config = dict(
    activation='relu',
    drop_path=0.1,
    expert_mlp_ratio=1,
    experts_per_token=2,
    kernel_size=15,
)
Rows from block 6 of a small sound classifier, named by matrix and row number. Rows with one number within an expert belong to one neuron, the router's apart. Each number is 500 + 25 x the weight over its row's rms, rounded and kept within 0 to 999. All counts start at 0. Numbers have three digits each. After the name is the row's rms in percent of the matrix's.
After each expert's rows are labels from the 100 clips, of 14976, where the router gives the expert most weight on average: "top examples" is what is common among them. Only what is clearly more common there than usual is listed. The data: notes from a synthesiser with random patches. In brackets: how many of the 100.
# router: router (model.blocks.6.mlp.router.weight, 8x128, trained with AdamW), inputs 43-85
# up: expert up (model.blocks.6.mlp.up, 8x128x128), inputs 43-85
# down: expert down (model.blocks.6.mlp.down, 8x128x128, transposed), outputs 43-85

# expert 7
router.7 090:455492497548505471525493470486539537453487512493475483523471499513518483490532490495500468531492510531485499462489539484540502491
up.0 095:516497482490505485503494510495490491516480507556461473482516517498517466500521492454489484472518494494524469555517476524492508539
down.0 101:526480513485498550471482485518471462458507449464512551535507501512500555505497475527538498534510512483468500469476528511528503490
up.1 109:528467505467496526564534500490501512523486496503499502512505503496510497473465500506484521493468508519523487492521484519473519476
down.1 107:495493490544466522483490455524504479523461515520526492529464494474472531482488533500467542449505486512498512480526510482502526525
up.2 094:480519542497513437519516547522507484495521476533445482514544558470477455485504458486478507518500507514479509474540517524476467510
down.2 096:479505477498495526510501457496492551453472469438506548504493531498483502529476512526518490506524475520531544493475527513505525517
up.3 081:496478506463536475462510465506507467526487516462494520503504483502504508471467527522500503495446504453477492435521481562510552486
down.3 082:462493512544493498505480496491456505498525473554505459500470493503460506470487518472480476509500486501476475512510507507446454524
up.4 099:533514467490485454492510526516499539524505487513516576488504503486511521507457502490492494512479473494502495485512531532485503491
down.4 095:536561496487504502516480520546508494453512492494516538527475442506490470463481490546465528499515499481521495462536444512483508456
up.5 061:537530539515494475485495554483462483491474527481500513496515492492536493470481466487483517498525480520499487506507533506454493514
down.5 066:502472480466507499538502501507524476464580472522471531512466470511527529477527509509521501489495520494514463451525488546457534488
up.6 103:498503497528505492497480522523493525568497499461511523503472492523512455502493470550512491516508533467502528488465552460517516562
down.6 087:509497490503567465497514521496543532537493500535508434480464521474481506519476520512496483473504447494508480483524472514474488485
top examples: triangle (75); echo (56); low-pass (47)

# expert 4
router.4 101:514481489486444499520504443503475476539472491460504479497500496481465495498491524502520502493503508473515539504479472508463478516
up.0 129:477481520486523519502517504513503499494547541490514491457509529531479507512535510449523469490478508497492524538485470509462480505
down.0 130:539505504527500479527490483499497507523490500507504489528500506417472457480536503533516484499524518495479488490494496488485514505
up.1 103:396534506520547532478502501498487471506532519535526521493478483507506478489496543506492494464481496572502498493474484479521510474
down.1 103:550483497483553488513531492530484529502456537465469490527502478457484505514497492539498533492502567476495480541509538502471468513
up.2 105:484510477518499484505508488483493515504508503522447495496530476492498497515496484499461529506506532500536485505489481515489520474
down.2 094:476465543435508512522480527464516492507462480470529483491497514466499563512517512507540472559508533511468463503527465495492459498
up.3 090:475535485515429515504464500547526504544523484473482453542541466500520499465490464500459455491509499539535492477505501518489467516
down.3 090:500519492507531473506474508472481494477524520486547470513501485522545521479526491509498524469488494497516503517453538491508479512
up.4 112:458514508461503485486494513518486492480490460480529502509514471537535455512498499479512469490531531512495493472502506524484496494
down.4 106:489466524504521514502476538493512514492507558507555491500476490497531503528491467499511505491498506469495488540499573508470518493
up.5 088:510497506524516541485463509517494519511532511486495462467487482447472503498531483521450494503461501449487505460494534507499491554
down.5 089:462503501461486525475521570529506433511497475514478502467509507497467479527522489484494523495491510531460479515482472531504533500
up.6 090:513520547453510508461465531524500503537476501474536490515544521500533510498474456513495492530502516512515464485465521514545464476
down.6 100:491494471497513498559529444514481474486499500543493522531518481541536471502512500455467522506477486474496517481497457538524465533
top examples: notch (48); inharmonic FM (45)

# expert 3
router.3 087:523520488508552482495540507522461527492492538531470470474509509529482484509479527470473495509481490505500521506510479495472508532
up.0 096:476495486486502452495537471499511467502482459512497478526499464497438508484521501488487496467543552516449496563511534477510493471
down.0 097:523516491485508498548506534528484501471542505489483491468487487511498483520503485487520532495463512446553523502467472510531513522
up.1 109:500483520539514499433521539497489522511581496505487453450487490482493481500497471447492516532510478527524473543529522510502489472
down.1 114:500539490490443566524542511519452495559459492509485489517513488497530458508502469522497481470510532488491521505507491534487481529
up.2 094:448510487545518522497526544488520489503504472517468519488521506489522538504458538476512499506548471509504476538479473555455472536
down.2 087:481511487487512458543516493468481445450468500437513509485489511503499492531465471501499529475532549509483487506538543467493503498
up.3 084:527525490487536452515484486505521465495545507498502500541494521572487547511516482478487481494533506539481511483491504503470468514
down.3 086:469451486548509506509504455518531529501473480493476489514490483476511474486518532474497516505496481474508511498494491490521470513
up.4 119:527490516463483472534507491506520457520494507535525445511519513501510529513516470487499496501479512507503526542461510495549489472
down.4 122:498486464553511483511498522506484488491534503477481461533520526500494478512480494496523481469488520458530482533493477497526497498
up.5 102:453462481441511501501459526506471490488495509471529491532505500490499506530510447487472509513536462506518495523496489520489467475
down.5 096:558515529506459524500530418484501502514430518543478510461484513512512496516530480463501467502483505516509507509489525479539536491
up.6 094:480503487495538450479496492504519485500466506514495521481537488492527494523513514454515525490554477491515487520500482484512460549
down.6 095:535473487503489477522505508534524481486531498536441533476458500485479529504519512525509505484456506490515516507502511512481520477
top examples: low-pass (95); noise (86)

# expert 2
router.2 094:469505481515486496489514555481525551504495491537444524520498498508498459491489517531490492485508461504495481509529486509493502547
up.0 092:539493472524483485520485503478503509458529529497519472489504541491515484504529534502457542486510513485518471541524494490471472540
down.0 093:533473470494446477537497504496502528517483523436562545550465447480492451518505492472523494527484522501510521509503478497490543495
up.1 101:509525493538538528508498546495517483455518478511492523490431516522511509501485485454485532498492501538510481482483500458546518495
down.1 108:530470467478521460514470516505507478468521504488496472505533519501444512455516533506501505497501495510492512444476455455481556511
up.2 112:477503532509503498536507498496479509487496527494488493515540469491505492473512491488483540526495489557494515491534535489488508506
down.2 121:547475466532478483502484497483526511477512502516577525484511477441482528484567494501470487485485498468532474505514483496486436496
up.3 073:489474502451526527508494487474489451511513537476505509511481551487500491446523490514498511530501523519537461550457532516540536526
down.3 074:516498508513508513475472488545526536472463522532523510489525505530491506497458519527498453482529428535505517490471470519487481430
up.4 089:515533448469505516466507495467495490536461480549508503481547475526497478477536508479516479505504475503470503481477494469509543545
down.4 088:467482510470499482510466555477482464521502510538512509547495499505531530504540487468489466484505502465493503540493523511510494466
up.5 072:497489503477521502482497482492505543488506463467516521506489559540508497540488479449488535504532506523521465481474483507507499479
down.5 087:489543517526517524480527534519503443451464499542518511495493495521476513483501530499516498472484473534484471535501495476494516502
up.6 078:520526478479474479503510456491492535472478500496504486537496474478532485451518465552521504501538470462496497434472490551504502523
down.6 086:454497497526557506449476540501547496511517472521515535460478490481469500553507492500538491491467519514481483511547522510521504523
top examples: detuned saws (74); echo (55); filter: low-pass (48)

# expert 0
router.0 116:503517535500489527484494482512485521473556470467575556489452437490503494511490502497487513502512475469498443484517533463516470485
up.0 111:472520492526453506501464483494477486501490478523512480488478491517538480510520505503510495513518481484466455477517522483502519569
down.0 110:476514475436532481484509491489495493482477507482506485518483525499511478474522489491522495503541535526492502511525501498484511505
up.1 126:505508475476490516473485488512486535489517484565510510503535496505502467484472481506483526478524474498506489472520491503539498492
down.1 110:518488558552492493483470452465476497481513506520513453456537516499472557515538533536487532491543485489476474515510541536497510491
up.2 103:486518457520488493475522503505483519522508490508523452484509499470516504457506523541540513505498467521515469509483482450534503516
down.2 095:520522564486486450521492506485474505471537534465452526511483537522484493544532479453490460521503531470528508467506526529502488518
up.3 091:486527479517494521505528439478487528459547544531433504509489489501480508524513486491460513522468437489504534503475476489506515466
down.3 084:528458524495534454534477496526497469535475461486515477525498482461536489536461502484520477461497545478500464480500511537506523530
up.4 090:496525468526522494547499520514517518514494468524447488500493524483505499529547456457468494502500508453534525498482506443505483520
down.4 096:521482479528499470450538500501528502526513541473531502530508505435505525507467486493521477519490476523479456452513490520506510477
up.5 101:520531496499468491518467506506513522528539454503501544489510525508462542469492532475479476478511479495488509536504503530502514454
down.5 105:497477476488515503513546503484535504518481528552476460517488526467494474524508500524476490520498496524501477477498470496462515507
up.6 089:488490502475546503483503539497492525449484456527511508471504474521496516474540484495487525520524474491467465483519505471498544506
down.6 094:495532456505488518521526450467470477485505515507410495501523519482524515512496479510514522495531535486486488534549536496537479517
top examples: notch (100); echo (67); filter motion: fixed filter (61); noise (27)

# expert 1
router.1 097:516493474502501498531488530471512508523465507498558518536498493498514515464494475486491506514514525529496562467526509519504495508
up.0 097:473531494481523493467487498495476501486549516486529530505507519479452498545481503518524484469488518504513472454494456480547488468
down.0 102:509493522527516476472494560449479524532508487533473525539508505516494522526517498516491473505498529415513531467522502477470520474
up.1 140:493462487498482426469462484504514541512514483549452528521499478499546474491514489526516505496514505502509452480497486499507499495
down.1 134:503506446520483490490522497506506505488469515524495503505484505514489504492478525488546527508479545516519548489480540494517520507
up.2 117:556448481532517484555484496521475517488468494552514520517462486489482471527516487507466475487498516487505513517527483488501484545
down.2 104:521503495520522532476520491550503511522534495466454520542528493486485446499510504506496540504490556540485461513494486511527517466
up.3 093:476485469532528448507485514505464499501544515532476470539519530478463525520553499466517468521524503473543515514514538496492476487
down.3 096:478496522529500497549501481510495498453551475464474503474522479465493510520498502506485538502451484482489497452494521505524515485
up.4 090:498534508533517468502487479512512513504476519489500501536471517494539498518470553542498487493497511408444506505462516462507473441
down.4 103:498491431521493491526479531492495462531439522498468488490509516483513519486504469499495497487493468494512500474524475511463475526
up.5 087:444473486498477511519474470488550524485476531481487441518495510511476478534488527496507524486472497470480530510488507516459499537
down.5 087:496511510455508488444498538479500521479495483483514494508520505489512508491496507539479512513486498498466465453520506520526523492
up.6 096:455496487526490511517455513541487469491512466478498520485486476492510528456519536526497484520534484529547521496493524508499504484
down.6 097:486489516531523484485535494505496509495485501506423528529516500475486462491468505516523524462505509538472439530536506536526466543
top examples: echo (59); harmonic FM (56); oscillator: inharmonic FM (37)

# expert 5
router.5 112:528509517445528518458486518497497447507537486502495507475539537508475514551488489487533497486480535534488509559478476490498527428
up.0 090:439466499466484493533511502478545512449510519537532454490464491527512514465478507499477514490437499515507489534489483517491492531
down.0 091:496515462501479521496502550511497498517501489465515536538509498512482485485521472514551514482549513491530519475473534485517548532
up.1 099:491539511525469481528506448525485517500520503482480518491522476475509499446486557512448539544488496497481531456538479499550525499
down.1 103:492529488476544517497496511504473513476502500521505489501525461531508505480542510529511490515520487465490501510487519530525489503
up.2 091:484487510497495505477494505506501477515500450476450510463514489526526475490483605548475542475517485480506528467547465495485484517
down.2 098:489455502475548543463477470499512533526509492516478502535561491480468537502472463500531474490472495498492510502496505504504503502
up.3 097:505536515508496516501500449477445509471476454471526528495508517495486505500493512535494498482515502480498502515490510492473477491
down.3 103:501482481532512484507501536473519497448556536496494483505531492529505509491488559474478494496512459519454529499532480508543460495
up.4 096:521497509511511516531514549486504468495522553505488490546512519499504524475540476513516535516461429522492447502497502461539469515
down.4 093:458545478485537474478505478520526505493453481467487461495480526499484476511496517513519510475508529521520504508502453503477464514
up.5 098:535527479533455484486565465481447492550451514499476468487537483529483543506495518498547508510511529472495532508496506487520550490
down.5 090:487492511482484519540458539489532519513482507521502462515489499471462471534551484503526486539477522497513458517500537507502509476
up.6 105:553456517519504467498465481483464518499499452522451497523511490474516470494530531494538510499519495465461529486479541531517504533
down.6 103:446502493501464487515543459515521449478508514500514518493518532503478487504516510485527458507491471551516505493524478489491504493
top examples: high-pass (99); echo (85); oscillator: noise (28)

# expert 6
router.6 100:488484520500501491506497495511489496490483535535469445494530532465498526463522468500481513513492490463508458491479481518493506527
up.0 088:472513509540513541535500503488492478499510500478496522504531512485489547502458476490500524510497462525461493530473484495531511466
down.0 083:472501516499512517482471495502507479516500504566508504501492536533491516538482490526541501499502532496493534495547510479507500525
up.1 099:506521467533536499493499523516517538464544493506487541508532497495528538485487478500523468489489503461543503446474522507470504529
down.1 100:449508502534480560477528511503511480501479499501475477470497531490478493465465511496485488449558491488487543511490538514501521471
up.2 112:528528452523469505487442507520493503451523525490478529496539449528509497503510502478538541470525498483506472506508512488523468471
down.2 106:497504477492486507489464484485538481478502514524517499536490475528468511519515501487533462530456503492492540490503545493571529470
up.3 121:551528443540478488508481489530529512522483461462502500472478501472507505515506522459463471523485504529493519477468507509512513495
down.3 113:522506505463469521486511545517474489510520488494504485482488531463502511508495523503550487485524473497501468570538464449495568528
up.4 110:500507509526518465522487520495474474501509476515553483488462434488501480513519458500505499493480463544478501533505477465521472499
down.4 100:523447497514486527508501497496549553552481511488488487467450485504486516533473485515482437496525512504500516525490485518489489536
up.5 128:509471548432497484533517515516503483489500528532532516506463511474533445504492497528528520497529482482510516513481483450476530446
down.5 111:470498483471499526450502497459483538491527510494506456526482507526468529500520531535490479510539483465516510560505492514519509509
up.6 102:476503518545513545484490464512505491504515475491525428485552523515518503482509521499537494516543493464516521529440554502479503526
down.6 104:530455482501472481483503533505546547499514451482496465517495510474485502520476491509493481499475506488516495516507526494475475474
top examples: drive (94); no filter (62); echo (60); oscillator: square (32)